Weights of a small image classifier.
Model: 64-pixel images, arch swin, norm layernorm, activation swiglu, moe top_k, num experts 16, patch size [4, 4], depths [4, 8, 4], widths [64, 128, 256].
Training: muon at rate 0.019, 4700 steps, batches of 48, held-out accuracy 77%.
Rows from block 12, named by matrix and row number. Rows with one number belong to one neuron. Each number is 128 + 24 x the weight over its row's rms, rounded and kept within 0 to 255. All counts start at 0. Numbers have three digits each. After the name is the row's rms in percent of the matrix's.
# gate: MLP gate (model.blocks.12.mlp.gate.weight, 672x256), inputs 192-223
# fc1: MLP up (model.blocks.12.mlp.fc1.weight, 672x256), inputs 192-223
# fc2: MLP down (model.blocks.12.mlp.fc2.weight, 256x672, transposed), outputs 192-223
gate.218 202:162128123142168122156126134074117138119142142137164133132160096124112140143145130109126153147066
gate.219 034:110131183145093081120127169133166130140123152151096095107124130123106159146113116146124133145145
gate.220 036:128116111144155143146093102119126131149113117094108130093123096086181118133146128118095147151139
gate.221 035:131125089120120116134110160131160132135142138128160109131139120111144133088109079104080119122149
gate.222 048:189088074100104161089117133161124127095175148150162131180148117092146111104117111089100147119169
gate.223 059:094084137160087131147120118110107134128096134144149140110169111092085167138126168146143144109101
gate.224 038:117126132144127119129160111144117112080173069136143135141122154110158083086144136108136147136152
gate.225 057:132144135117144111142107125117125107088152078122153103122127128134118126106071127140160130130070
gate.226 040:111129112117129165124133123177121092140108137095123123136129162115133104119118150162118176135145
gate.227 055:106116134119153146121113085118120085145095163168136119118120199143128111137119162128117114123110
gate.228 041:157141134164117118111091143105131112125124167179131151163106161166114147139123142137115112128095
gate.229 083:202161092108131177131125130150141100151168127087143146122130112132111132095099156123115102150116
gate.230 071:094124116121150133128126113100142160114124158128138167105105120137129112092123147095126128192114
gate.231 050:157147127175141138205127093111140126093115130088151151141103131129114131125104134118131129120101
gate.232 044:093137157114152176132137181153132151130145152124153101144118166110158141131113134133132113135152
gate.233 036:124125134150140131100127104151162119121103142171131134108143148137113148093124161181031158149144
gate.234 059:133127129125165137104129129147128160163134091093114123145133086110174112107149117143092097127134
gate.235 064:138134078137082101091128107124126158109133156104122143126114090166130129102136159101146118171152
gate.236 130:094108162177150126104141123107131113126114113078096136113148099159134102161124112127111172111142
gate.237 264:095128128111147127104121122108146140109106088076097105195150108154149106177080149164126117126110
gate.238 034:140095138127155122137142113113126129116118118134115095148085134128110121175100086115104143143112
gate.239 039:147122159166122121137133126160117136138127076145060136170116125153162132107136120080130172090113
gate.240 172:154092118176144176137117140099107157102138129164159121156127115123100118149076124144129142128110
gate.241 041:097112127120096137190121155187108133114125136155099125134131076145094126100102156097105089134176
gate.242 048:144118159112088138138153110169093142133132128109153146114114131098107113146128124113139153140139
gate.243 039:100089114094098168134135133111190123092153085123155126124110125154155135163134119110162078090122
gate.244 038:153114101139142170139135105136124116124111116154147120095109091118133089115114133125161099101137
gate.245 046:157110127095115181175143170136103054120139133186145137088118132072156106126116127155116139099114
gate.246 060:112093140114167152132141156137120119110105099133144158143116121103142174112124116102117109150096
gate.247 055:090133144158165164160147138148142144124132161132147121081104102161153125141111153154122140114148
gate.248 048:119123113156158083150092130131094160146154109160135163141114132128095106142075119117153094130122
gate.249 050:133116120112162193154129152099118138143119145127088142163114091118106104132128147142148078115088
gate.250 044:084131114103170141111118156095154160127120131127120123148127114113119136130110121126129091132116
gate.251 197:107125114137155144133155152100096167098067106162134110118134109131147157083129120121175158127113
gate.252 040:122109143164144109130119183063099128128148103135123155102101160110131137099140179082145128103105
gate.253 162:138123168125142109111087111112138123139150168148115145112174098138091109136164100100143174137103
gate.254 035:118147126127127145128158177102089118130128125105127153084091098144117117079156094116125148098119
gate.255 037:123116155181128137143152147128106101085136130178150120101167117163123108130141140082091139132152
gate.256 250:086136100117130120095119131164139090118143081115173107157144139082159154097107132120118122171124
gate.257 041:140100108134124138115136123102107172184117132112131083128108137150139112149106137098136146144140
gate.258 040:128140092104090128121110125137131103114154126120112135124129129142123159131116064130141120151136
gate.259 232:143131130105148104105134099168114125166104146140120112162140153094153135129167106139118125140117
gate.260 039:184151153129151123126123102119089113103158086134141097126159141124118167105143150115147134122126
gate.261 044:159142118190170154109087136119125104140092100098155116105087136150145111093149160147121174140129
gate.262 035:115108105123098119086097143114143154182113168133127130113117113109130100094113157101148130152121
gate.263 042:165133106131109085126177170098160121138124112152056112133142123138120114096133139082128119110082
gate.264 047:134103137127112100099161108169153152120098101110138113130150118079167101138098151134139099117113
gate.265 041:079126133117124094137078150154191093100166150139100076145140122158134108110136126073110090134136
gate.266 047:097130127111096119147103140143087167105101141119135132105125086164138127136141150162185160143123
gate.267 049:111116133176053144122101151114083122134127103121135144128122148124100144125114114139127169081094
gate.268 063:161099121085149136161126150115123153162140129146123139082172130137165119108093138127115119146136
gate.269 065:140124134130127132142135123126100114121091136118164141128082172129161135121122142131118114114149
gate.270 036:137097118105125143105137176098148127126165163164139159158185148144137102161158105096119158135148
gate.271 116:143086141107115084147137118111141139137111098121146128123142152118099116153169100114129154133148
gate.272 036:106158147147099134162141144166134121177174116127130155126141120121142094133123127108144162106127
gate.273 042:138126132074122119106113152141134167144135146117146143166109139102124116123145125142159138141124
gate.274 066:102151111132139092129136166150078146085143100166116098177095137179105153118110133126124111091116
gate.275 045:129095121110129125156119147131105154162123116127110140104102115129119129117154095123100107085150
gate.276 035:093138151134137150162104125137151191129137132111108124093163121168143127138118113111115147089131
gate.277 039:125111093127133107133172151122152107088130112112125153160138133079117139159129102157109137125160
gate.278 053:126103144173179104145124124119151128112110147106142152160123127144129118131137121138098116133107
gate.279 236:118150098148095108100141139099117139107110160134110130092140118093163131183094149110116150137106
gate.280 231:153150091124113106123098126122114170135140150119091111114118117151108078130148104133118119133099
gate.281 048:150169191140111156119165112123116136124104154156164163181163160162149105123194127165112157159157
gate.282 091:115148106108096162147124101126104134109114111108114139113096137121133179120113189138145131139105
gate.283 078:107066174104132129123121156163159158131125107116157120152178164124137118114124108094147134173142
gate.284 039:110150158123089118139123108155108113078126099164131125134130148131133127109126161152125094123153
gate.285 054:201129204157165100137113108174128113148151131155094164140154143125129147153140158144115173142144
gate.286 036:175093116095102113186125163099142144104139131128111150110088155120108077150132115162102109131148
gate.287 095:088088152107146133129082151172106127109113140127113148119104127127128158122153126129111143130129
gate.288 044:103096138130127151122170133099080166119136109151129134124113133149143145107057134178132095103115
gate.289 034:142098125155190117132149141154143145135120098118136100143140121146139128167097157097149171114093
gate.290 041:091108104082098107127173142126195177143178141120082130109137145143141126131137126141098082133143
gate.291 099:136133144125123155157105149135086129187173108128115131142119112093120136060161097155135096105144
gate.292 230:159184120082106132087135108110159062139116100138106117140148172132134095144105118140096174130154
gate.293 183:106133119130131099099084182194109115135133106132167167104144127136118180139149147076114123157096
gate.294 065:092120132132110111135135116091121130122140107107124100159155121138141165120154120109119115134122
gate.295 036:104102121136139112107116116114114104139135144100106131160123129113136121099111108136177135164161
gate.296 042:131107123110140160142134114135141138130119116125109107184136161131115108131110144100184124133076
gate.297 267:112127153123099155147156146138126081129138112120140115145107117120085134088133103144156124102097
gate.298 034:174139114109146110119087099124109053068158128167165114114106123118109124120195106115144119102082
gate.299 208:084098156167090143133140120092076126132132123099125136145161132160167116118113138142092141131157
gate.300 041:109113150155125134091101149132110122093124099086119113103152120146124138111165090106133107088119
gate.301 083:147152147072129129135129094142105138148164099143147134137124135119147158120127119104122132123122
gate.302 038:147112164143122147135147126118129135135135117124098113115133101131142160130149121142145118108137
gate.303 037:092124121160097096121128122120165148143117117118121135115118163167164112123150125166130171113107
gate.304 061:115142182091112137104158113110106127130102096139110129170104136103112123077128157156104117180133
gate.305 223:157139141101160162120149141126119104176179134140194168107123146115165172097141142125108081156105
gate.306 045:127123110156101083138089101122083131146162139183128117164118114076174164117117156136138129082106
gate.307 038:099103121117119142136109085128147117105140105143121119117133131106110132136130178133148156139126
gate.308 041:097137131113083099135119147102116139118123151141113148150106139105156151107157122093143103147104
gate.309 038:081109152148107112105121087171123145124142140199165110107093167182122136108099169166178158108125
gate.310 036:132106158124139126124103164099146200143125136124128127112171119142118154148129109061140158150137
gate.311 037:154099139137132141181138154112132093115155177115155134130123099096122139120102146140116150175137
gate.312 165:128124158147102119128140139127117118155149144098137148110118115070157139119126140093114125128101
gate.313 037:100111149148149128136121125161135113088138089131115112120181149136141139101146168119147179177151
gate.314 042:132201115152162164116126101106137098148133112101153093096133122127131128122154152160115115127102
gate.315 033:162127121133127089110154100123143092098165122115141111143141106151125131131085145127140115122074
gate.316 037:152134109134155143101105123118108095129076126133171130134142109107116071171126121134133094168133
gate.317 038:141128111093132121133122121108127146133129143151091179129078107130099153160197129112140157159135
gate.318 040:106167136141131062139112123160090104140097153137112130093152124080172169118106109140120137137128
gate.319 047:119122147132131111173129209109117079094097149072108138120143160123152133122125142105151152129121
gate.320 073:129098138172157083122115134130153129095123095131139150144153078162081120124161142100125146141122
gate.321 061:155137131108173109106138114109167114113115123166125149167095107124096146155123108144092129094154
gate.322 083:168097110099151121153161133157084112136138166124109178107152147136095122123175105109148099101164
gate.323 039:121094139173126137119115158114137108128162109141174125117171145117103122143109142117130190111128
gate.324 035:140136107113153113130116084148122137106129133100140147110083147114150145142117104129114146112151
gate.325 035:120119163143153133129143123126115174148083133134100152137147129143091108154103149095140122119109
gate.326 040:133131071132128168111116107134150127126134081147119092123112124155170124144131185172108139144109
gate.327 040:124134114110115125182158124115155117085077122123107106164156136122098127089067177151142143117138
gate.328 048:122100143161121150114109108166115084132122066140079120105114137133130117119094125203120147134118
gate.329 033:097127142112127184128155133195139121137121126152136108121129140137113086146095098136115148182142
gate.330 042:135137087147127128153133167128185122111102159136144104103157148154132119102118167131135106129149
fc1.218 190:149143123145144130143106151098099156106135124142157151126147075159109141130136133116123164146094
fc1.219 036:112115137145138116128150107172171177110186118166110147111157134108125146124112112142163141115114
fc1.220 036:118187141156086173136106105147133140163145152135162080132122156133122095088134137135139113151100
fc1.221 035:108135120113168151127148103122124175138205130147100118132114107118120132093153105145167124121115
fc1.222 050:142121147082087120152153098060102109152086124108131128076124140126119110159131097109101125123101
fc1.223 056:122143127124125109160123167162100148141098141132126141159093122105136154122119127135185109089137
fc1.224 038:156097146146155122174139085151178067086117147134145132081119132133094119123132142128089128128156
fc1.225 059:120115154112093161107139111141130071176132131134100175121141126091106137140124146130127105124169
fc1.226 042:164160157135089117165150147126160128135120114140123144142158171136157111130111131123113107123131
fc1.227 057:104129140149126137152132170102147172108101113087073066110116122124088089193113108130119134123117
fc1.228 041:107112096069153112168118098132113109102118114124097185149141108136127111088138172112176147132128
fc1.229 093:099098156160130120095153126121118102104124137116127116140130178108148103147138096137111162079150
fc1.230 065:173169141110133126111121158211096110134120122130097121103123119126132120172121137151150105107139
fc1.231 050:133140111131146165175159131060120120120137128119145132120109092118133133107131096162121117090145
fc1.232 041:120123109123115093156152129128099104131158120157150135117110144152098129166170160141078121121147
fc1.233 035:136112116121111124161153142119123170160112160126154154111116134139103185144131155103157114152125
fc1.234 052:126139122122163166152148137085093084162149128126180148122149120134092117136146129110122143155105
fc1.235 065:113123147151154153115127162149133098160105129157125155119111165113134108117137143126131163131139
fc1.236 129:142135080088107094179120120183122124100136111164154109142112145100139157131131132141162084137125
fc1.237 272:099115151109134115099113112126139142121114083094084140186146095148151098160105164163136120110150
fc1.238 036:112152067110082128113171122108117168142086104131127142116091177147126157156134097104150126133114
fc1.239 038:118147140134127114129137160133131125115083056115154159141114102133068075165141133125146127129164
fc1.240 170:133140156069070096130121089130106119148119122130073150142137123136131130121186116092133101112144
fc1.241 038:111191161133117133064134100114140150126109091112145149128163099138152136123166117143111180123143
fc1.242 048:161073149142128139134107138172075126171092119123175164112158123146109113075153124159123117116097
fc1.243 039:169139121110088124099131104079194133105154117166149110142098145170085129104144086116150086146122
fc1.244 040:148128086091172165096064096144140152117140107121139133103120139179119123144147190167132108130124
fc1.245 047:156121129132133155065129153122137111100133089139076133158145147162132101172134141137121164135095
fc1.246 064:107109157171129143128100167130113173114115122086150116113108138139139150145132141120151110103098
fc1.247 049:154152079133100114136096114160098107124155120142116156118091115123158089148107139087123140153061
fc1.248 044:102150139137135176095115125151105143146122161137131061092166135128156142151115152113116145125136
fc1.249 050:135086126130113134140116141106095118139112112137156149132113120093141134063132139139149120139102
fc1.250 046:175157130138128132190092121091139160101140122153126128116123118123158102173123138089102163143114
fc1.251 211:126188116122102104169109138134170067162180170121106148149119137112099143169141132119112134137136
fc1.252 039:142113154126124106162095130136123155115140080193139121095131109173135113089152146131118123095161
fc1.253 153:092136110127070112119171115146116098113090098122111097129121129125171120143077155155104149093150
fc1.254 035:136109150137137122112100142148144124101115089183139127133176134157121138121138139091126123065134
fc1.255 037:089118159095150138145125152114135141087119179127147112124174128115123123152105157138138158117150
fc1.256 261:157099119124115122141146124117129105147084137107115172091115130116109136125166084099135122129112
fc1.257 041:117117102111111129077102168161126127130120109144108117112125117111173119120107147136143131123119
fc1.258 045:130104120087095132158108121119111116161133177124098123143141189144149146142090134101120117114127
fc1.259 240:099121150128106166160141156116125122111126120099115112082115093157111099139106129155149148112128
fc1.260 039:116132153122204122123112147167111134119131135107152119138151114158158126133112177096106209118158
fc1.261 039:125130097133118127191130092149117124106119098146152099133115101163104139158124107143089167124097
fc1.262 039:144163136107119114112168088134147124142131092159150151151123141143141058103104163114075144096092
fc1.263 042:161103112124094098134157095136120122124142120166112070165117112125103121134180102128146135141133
fc1.264 050:126117155087135160132109150187105174158114151144109123141123128112107082117176127131179065126117
fc1.265 046:127156151136153099145136135162117110116173098147114068117136133110116112163141100135150116141135
fc1.266 045:099099144138115140151079107131110110147126103139098153076122110140147133116110144174111175135156
fc1.267 046:159107111162136084180124145126125120121117152156080154125107130120110120130114098145107122104121
fc1.268 064:120081174127092146130144126131131140124129121126119155069157135132143138093136146121130132122128
fc1.269 063:153134101148141114143134089106124151126169061159145137113167156134095149156095118124120116129084
fc1.270 034:126140082146128152132069115108166142089150121138167132131106139130174128128109136178088145120119
fc1.271 115:126166108148138146128085130138125079113173145135120127102110107151164101100096153141151100126100
fc1.272 041:140112135121158142122126099115185079139152142146132090147140079149109091113110131172147147113130
fc1.273 042:102136133108173134123137107137124152144161112121144149116122089132099126088117096115153132115154
fc1.274 062:156146124124173155150124113101137122124117102114114146136142108129103099117130145159115125184163
fc1.275 046:121136123124143159094090141106113081086168121081156113133135126148111136123152141136090128152087
fc1.276 039:093108132123125152153164126112096144121123122133123112069089097111152118137119164155123143120111
fc1.277 043:117130144127133104086148128146114125116081135152140127158093185100118096117143169128135145136134
fc1.278 055:127103090219133092096135131079160141088113164140141131148101107113123161133116122125114108133113
fc1.279 254:096166122154106125157152144065099144149081141141102113073134185128155145162140087115130114069112
fc1.280 239:111109190116153160129143142130159085128130116135153152138124141112153160119122159118150110105153
fc1.281 047:111171136105142155147074164142097128161163132135099147113121120134135093101178124125129131124126
fc1.282 084:118132123140122125146152119139093145130127129125095123130133139092098154148114125142121079112121
fc1.283 070:110099138070140091106113125153096162130066108146142103101140142121122159085119132091143103145137
fc1.284 036:097145167125102137136115139117159142140124139109152136150104120128097134107090139133123120146154
fc1.285 051:150135144129114127116108133135130155122113131104102105128154092114147109137149135130163117111147
fc1.286 040:127110148091141096145104135125098160179167093162168119131146116058114144127111172104124129184103
fc1.287 087:121102141106106126094121190161142149126126138137090178104087113118120144130135156097134121131145
fc1.288 043:144167135146106121134136128097095090128116124167153205085128097140125079172080082150154168146116
fc1.289 033:110108105104093079129100163127117140102135136156135160114115104114132121149160153119112107109139
fc1.290 040:093100125135117168158111144124073164111150146101109123098126123079117114132128140119152137085115
fc1.291 082:125093117100098119119090113142155079130156100139144157141131155122113092066097103119144133119165
fc1.292 225:067115131162148106124107122154130181100146097151122125118115116154086126129125163121130132131172
fc1.293 167:067103163125143104103093155189146136169114115148160139119098129141128147153161106110124110140106
fc1.294 066:128109125162099149113156145132107113122125120120146108113107134127109124110055138104171122132127
fc1.295 037:138076119101120102130102146156131142078110147111102117142150135149120126089120097076144114103145
fc1.296 038:126091119096132123149094120175123166118131106123087109114121118151137127164114088115157147117138
fc1.297 274:103160111133165149129142169181111067164128128153118115127105149152121121101149152170115103164106
fc1.298 035:115106104110159098182130152133104132118087159105087135113114080142185107105099108133128161145118
fc1.299 206:180144121110167087140128125145180121121113132145108111126095136085080139141148127114172100124084
fc1.300 044:167148154113129148137155160120100077143136114128169154112128076129126121126149127143142106110133
fc1.301 091:155119120122122065175108101106106104109124121111119137145137159152172138180121102128084124133132
fc1.302 038:096110096127104149120098108167170128166137190091127096168136155124101143107074133093151125130113
fc1.303 037:135143133133133132148179132126123147138163092100107093161106140121151117107184148125136157140128
fc1.304 052:103107087118144109135123129096200124117121166104103141092121147128102134163109132110135161117135
fc1.305 229:118085134167140124155159158131123201132155142123154110120092069140102140099122139137156064126095
fc1.306 040:114125076155105136118112118115133104069160092105137144130189145137133145130119133137114155086110
fc1.307 040:110146123142101149101150154140124128162176126137190122087133142175168115151127154205101117165152
fc1.308 045:163133174120156052151094094086165088130117135139126114135109145096143124109142127129108144115138
fc1.309 036:131127108159108111119124111114131131123185120131164111131117099145137126149138119151156165149092
fc1.310 038:131140140127138137126085118132114158144091128131149117102173110146108160155125173168098093078110
fc1.311 039:121104143113127186145173110115099131132133134130127122132090125133169084129137140112105108147111
fc1.312 166:144117137142143111120123121116100158071126099100143105142126132091156145117092142134152115085103
fc1.313 038:077116094154136106115088132110163105100152140138155127134163133160115110106151187118157159152138
fc1.314 039:131110110114131072154138132123129150157114133139112127130148102126150110124144134136112149086159
fc1.315 034:169118140107114122152099164173099140095148151130141140157136122149095106123089155123060141132164
fc1.316 038:141138189152120134115185168126090127145134130140139094135117157141157169115121110143139126138132
fc1.317 041:105120114110122126125144138156155115144109096146181124137109129106132144169123146128128140140153
fc1.318 038:147135144131126118131121096094175126121141164160121110114130139096132135091161148115129114164107
fc1.319 048:104141116125136130142112148130137115101067144117114107079188159141128100128119127107122149114132
fc1.320 070:126090152144152117125110167135149125088144115161140157129154106179073154132147108119156168128118
fc1.321 055:145079103087099134163143104134112157103081104097163158068091155104152144146151159121138160145114
fc1.322 088:193124090091140147153150136143056096134140153120143163072157145155075148135171106073110109111137
fc1.323 039:124134083080089103143163082159143120117055110151140107129121173143115104185116145145145090145123
fc1.324 038:152106133150142144131149115140132105146093173081156132139139101108158115089151065131131145083132
fc1.325 041:114103149140143123137134080135125141134133138112088118133092104154118131151129188128100118093142
fc1.326 036:113119133136042110146127108120103149149136153133155143134138153104147161115120106118110145163083
fc1.327 037:170107097125174136175122115163165124071131146138153127138151126114127103140124116144088099113127
fc1.328 051:121138135108126118136166114132124124086100089133075127141157100142105140148115102120122098144098
fc1.329 034:195119112139186134121139117122123111117152123146118108111180116164133116169102125079156072119121
fc1.330 044:126142144130104138139111125111083140129116095107131120120123117118121132158112096180148138087148
fc2.218 170:121092119109112092115105131133140078115156137107172137113125125175150105124095110136133128139128
fc2.219 026:111123116140166133134112174140109125142098098091172135173092130178137111118123123172101132132126
fc2.220 027:217139118119120127116113129110137139123121096139127121131140115113161082144182137153076117120143
fc2.221 028:149143101180147132114164155112105127138135102110175111153136097120124114116116124112120089149136
fc2.222 044:134118136130123088125094176086105143143185118143129162159101086120110134142172058104167120143104
fc2.223 044:141120116126155134110119138125149145142116136126138106109153142096091104134167112150109145139119
fc2.224 028:128129099127118117125177151147167141132112127118103115098143142101142093124127136119133133128139
fc2.225 057:130139146159111151129114134120152145127143167116128118089126137092163167134116131159140112180115
fc2.226 032:134129145117151110110129165165112158180108137165110106090140121135101074091138116175125109154121
fc2.227 055:145147146091074118144125158117114145154116141143154152147146107132106096135102126127121108160145
fc2.228 035:149103169113128125131057121143096113174126125113111125145180112128147110107150118123181115180124
fc2.229 083:154147143103090094122175142119148118122136142146115134155092155153078129173132126132108136109122
fc2.230 054:150121146126095130099127139116073078136106100135140148109125169150137103123166126130107166135110
fc2.231 044:120169119118132132109145106151100076165161104113116085129150109113141114139166113134167120143120
fc2.232 031:117095162155147153121115122134129120137156149138096125159150172123159135127106130114133161132128
fc2.233 028:181142121121108155130095139148134090150149110102147146111152120161135137125100088131139129129113
fc2.234 053:102109104144123154080155154108125135106098120103132146120143134115116122118118156074141120134155
fc2.235 054:156109133089084136093133114119112126167110131138127132113094094154127101123145118139127126147149
fc2.236 116:127119159121126206161156197147155140144127140137126137120061119170142122124109124063136142125119
fc2.237 317:123133157095118096160118101109103151128134122125109121135157104111115123151120169132124170097103
fc2.238 023:137107168160092133150120110112158093125137119132162122122168145078122100116152108067166143117090
fc2.239 031:149141142113126178101136087147123116068120122060110139119143142136134124173144123097141120162098
fc2.240 151:142126097117122199094129133128127121088113147139139165127202128128118156107148121115106142159117
fc2.241 030:131118126129139104136099093140167087117129103129109136123126140121200123144150108108141165090110
fc2.242 048:087135146110140196139106133144128105121128095134129152117095110128117143134142128147119142122173
fc2.243 029:074127086098086132113084143096086116099123116141104138146112146095156080116085150100158135126118
fc2.244 031:111136146105136087096172115114103161139155124119150127150155116142170159112100094135095121144148
fc2.245 042:077125092172120159140150128133141154143144166154101103165103113090132148111140148119120066139076
fc2.246 045:135129108117093063153119148073097111125153167167122150133156108125135112134126139139140128142097
fc2.247 042:110082163136173128162115147136106153073144149143135148164136111126080132102132147172126120165112
fc2.248 042:154095159158136141121086165111118140109113129111124103134116162097119143090154104185116151103140
fc2.249 042:159144122115192135116130121136160150134164134134195139146117092223120118176172084130108118153079
fc2.250 038:131102125138096099117162079117109180122149102081130121140171128147110105123109080134113122169131
fc2.251 221:098107168140135091131128125125126120130125130109154131121170108133107122134126117165118104139107
fc2.252 030:133111136083123145203145122122102167138155123104099115141097127123144127123087128129123146146154
fc2.253 122:090125116130146159138142129131136089107151101137160118135115124132159142099127099138139136132127
fc2.254 023:135123104132097145133122174124086111088143088088120147117104145103146111113087134139150127116176
fc2.255 029:158135145133136136117151108125113134127134075184110133114120147158173112111134169129137091101176
fc2.256 212:143113101104146115114160088125122024156120107131117111152095123119126122113136139121120141132143
fc2.257 035:097181121120145114152121105139093180153130143122113158115122094150129139146115142110143139135144
fc2.258 035:082139120090182159122092113146110147182140136126100106151096131086135133187139132124133140118144
fc2.259 251:152112113134108079138114126111115145123123131147123104147136124139131139138148117093122127109119
fc2.260 029:171135105140106176171091140135154169069125092172118114117069100161130150161093119145150155104127
fc2.261 036:122090106136132123084114121108140176141147127108149124093136108168080130125148108118161115140123
fc2.262 031:143120087147135114174168187109126111094130080101111126136101119128114078137155117141128142072083
fc2.263 035:106127161123118129109117106095129130104153130135127077126141134120132147108133144121105128158129
fc2.264 040:131134092123133137103126113120095071132149134083122140127113109163093126133073121166092180128164
fc2.265 033:098130134100147101130144121104155100147107138152101128143148116126150165128106171127136149098164
fc2.266 044:129148094134115148134121138139141128122127127152148138155127123111134136065115157108121151099103
fc2.267 046:139120130098151124172135116149131097104155135092150108168166141141133146140104141106194136114087
fc2.268 059:102154119153131129109135152132099134121119150117125138158124118086146105119123125164081138122128
fc2.269 056:121108115131146159074163123105071114123114135117106124154096129116109113132117123108130126095112
fc2.270 026:088110093135138104126116115139144128170074151166119135154144147152145146176115126106105106093129
fc2.271 117:106120111128126145122153145121125124108125121149137131165114095144141089133177151122089154096136
fc2.272 027:131126103147114109097107134134118136131153125117092102107140136133083165112150122109103103077142
fc2.273 028:123130134136160081138145152145118121116099112127152108160133125136125121153132149125093155123139
fc2.274 057:133156110145096130117146115146135123111120145137125130128082156121173150146118105159136131098086
fc2.275 040:114118082140153109103156158119130055093081109128125114128115162158149171135153113159129121126116
fc2.276 028:158182198141146138120134112138080147193107148158114111121138151098112164168132143129144070151154
fc2.277 037:113166162114138124118122128101121177166153158104144143146124140144150095123120140150110121085113
fc2.278 044:134123150159143071151129115127157161083139139118127143137133114075068125161126166100097085150156
fc2.279 287:158124117120077100130103143154111167146141129123121142137166085109120109125133121166119115123136
fc2.280 229:139136112107125176111126166166091105134124125133106146139122114134154114126124130105159159153094
fc2.281 044:116118164125154076136087084147129092108152119074127122163105099150159104094157093123122142120139
fc2.282 057:134087134152115070081149188131128104088151099144124132142186120137086166110095153088116127147107
fc2.283 063:091117107150105130165139157097121165172137111145094152182103149137151111147108094134096127132130
fc2.284 031:149106128148148120079111149135129108117148122106111103145163120142107133130114136157119157128128
fc2.285 038:131106077119112159133128108105144129129126135105119125110083116076135110133167149124130140151126
fc2.286 033:111135147142144150123130113111142138110135121135116150144114139188156145139150154097123143124140
fc2.287 067:121125101130079123130097144121122204133123125178112136126140125095146138148120130139134130134157
fc2.288 037:175146088146132125095120141116114095138148126131108165120116088157150145125113094086126123139159
fc2.289 024:151065104107107146130150148119151130116115135113092131140137137129082096161146173118143159087128
fc2.290 024:185130106106107120130085093127123143153107163156116084131169137089134187128129100102135105111124
fc2.291 078:131128150086111159108136121087114130102109161134119136140142139115152136130132130124095090139144
fc2.292 184:159135098143104118166120167134158090117109156131121086134115165119109140127124116095140135115124
fc2.293 163:148128133103145136126136146112102216115121134129140113115112106122151123116111140148125131130133
fc2.294 043:138144110174153125154079120103163122147151173115158100135071144112140122127125115101109129117121
fc2.295 028:076136092150135095079159151153065125175118138122148145157100147134139136103099090106154145130142
fc2.296 031:102156152174144156124124095126066128089150162129096115133128131125132179156164115140108162086124
fc2.297 248:148114118145127164150122097116146151111092142116130076134131122134151124132130079101126094090104
fc2.298 024:144153138099170114127191089102128091153112116136134134131160143133124121150137188081099136141171
fc2.299 234:129128184142087159151110145124112144128144108124141129134104132131126105128122139102125115110086
fc2.300 037:133114101185159117155144122159147134109140080129139073140098161123131105110118124120114112142109
fc2.301 074:130126114104152116134152140109129009159142128120126098150145140131122115108166098139146119127091
fc2.302 024:157096127102156146143115135105139104077107136159103126083144135133145187181153137137122115110116
fc2.303 027:130065140107100143138115140114194159132139095146111107136110139142170129090104123119090127140141
fc2.304 057:135121113135128100119123133148117122143154129111133141111147134142123131126147109144095086194144
fc2.305 175:142105120160120133122127132153109158107119142102140143086097143129130118155139107117111086152119
fc2.306 033:125133166167099120124141102106126103149121089135138118123119124103145102126110124153142179173128
fc2.307 030:139123124131114155120131122121111100136110146190124109130125155125149101088124102092163140083108
fc2.308 035:083129105131100170125137127163082106096154132150124156103112105137094162128124157100113138132127
fc2.309 025:095144177164166149158143095099098168092110130091167104148128127149171108147116123149106097117103
fc2.310 025:093186142133162125150141137131080096168142148091132141127157108155130116153109138105186117157127
fc2.311 031:098131139105152165112154132102118082123147129110140109055132107121096172161087111143140115107156
fc2.312 189:111123129123106133151115148103166112148117140155102149114081165159087127098149132138145099120140
fc2.313 026:137109142120127130046102099123117183160115123160154147129133150108138147156121136091124123171125
fc2.314 029:128174122125138169100155180147114100105110153148136121120124139106143103135134155150148119132110
fc2.315 023:122095138129108139105137129082154132142114099146144095129113131156149140120134046144141138129101
fc2.316 030:098141111126135094148154141131139124119134145157154130128141097115171078142111124130144086099131
fc2.317 033:112102130095134148126127126130152130155095095150124121128098178138159112143113089163087103159167
fc2.318 030:129137085121127119141105156174103074156109106131121144153141142160143174087155059154147154133176
fc2.319 042:169137123157110154096148153126146093135128106153162129140108128130160152158123138108087092154124
fc2.320 048:172146111132170101079137092152149096101116110153149125136156158160121132164128134100109146154128
fc2.321 045:159125141139138154120124126118118089105142119076116125133147111147065131133121118142137158118185
fc2.322 081:135128175112136127193127162128145133145092120123110141089160113101121117143066149138138123112143
fc2.323 031:125115131103082159160138135120117089164120139129106159122146161101146131143150135140128114128126
fc2.324 031:124102145113143130110119108124128096140161099122127140120159133119175149162149131139119147139121
fc2.325 030:142100100109175131109101114108152128131153145127107171121102107100081145135106169062137134060129
fc2.326 027:143107124137148127111118116102124154125132106133109116109153091121156121152099077199102126135113
fc2.327 027:184155145144150112110102104100147122130129139129127129186085121071128158119124131123152115124127
fc2.328 042:169124130159140126108156135115152167183145115151126128111122135131109123150095167122123126103127
fc2.329 023:086155118129123124165119105133135143123109142133155115126127144121094136130099161144115118138152
fc2.330 031:078123127128131104160129111138108151121066135125075083156113142153146115103143086159094123144079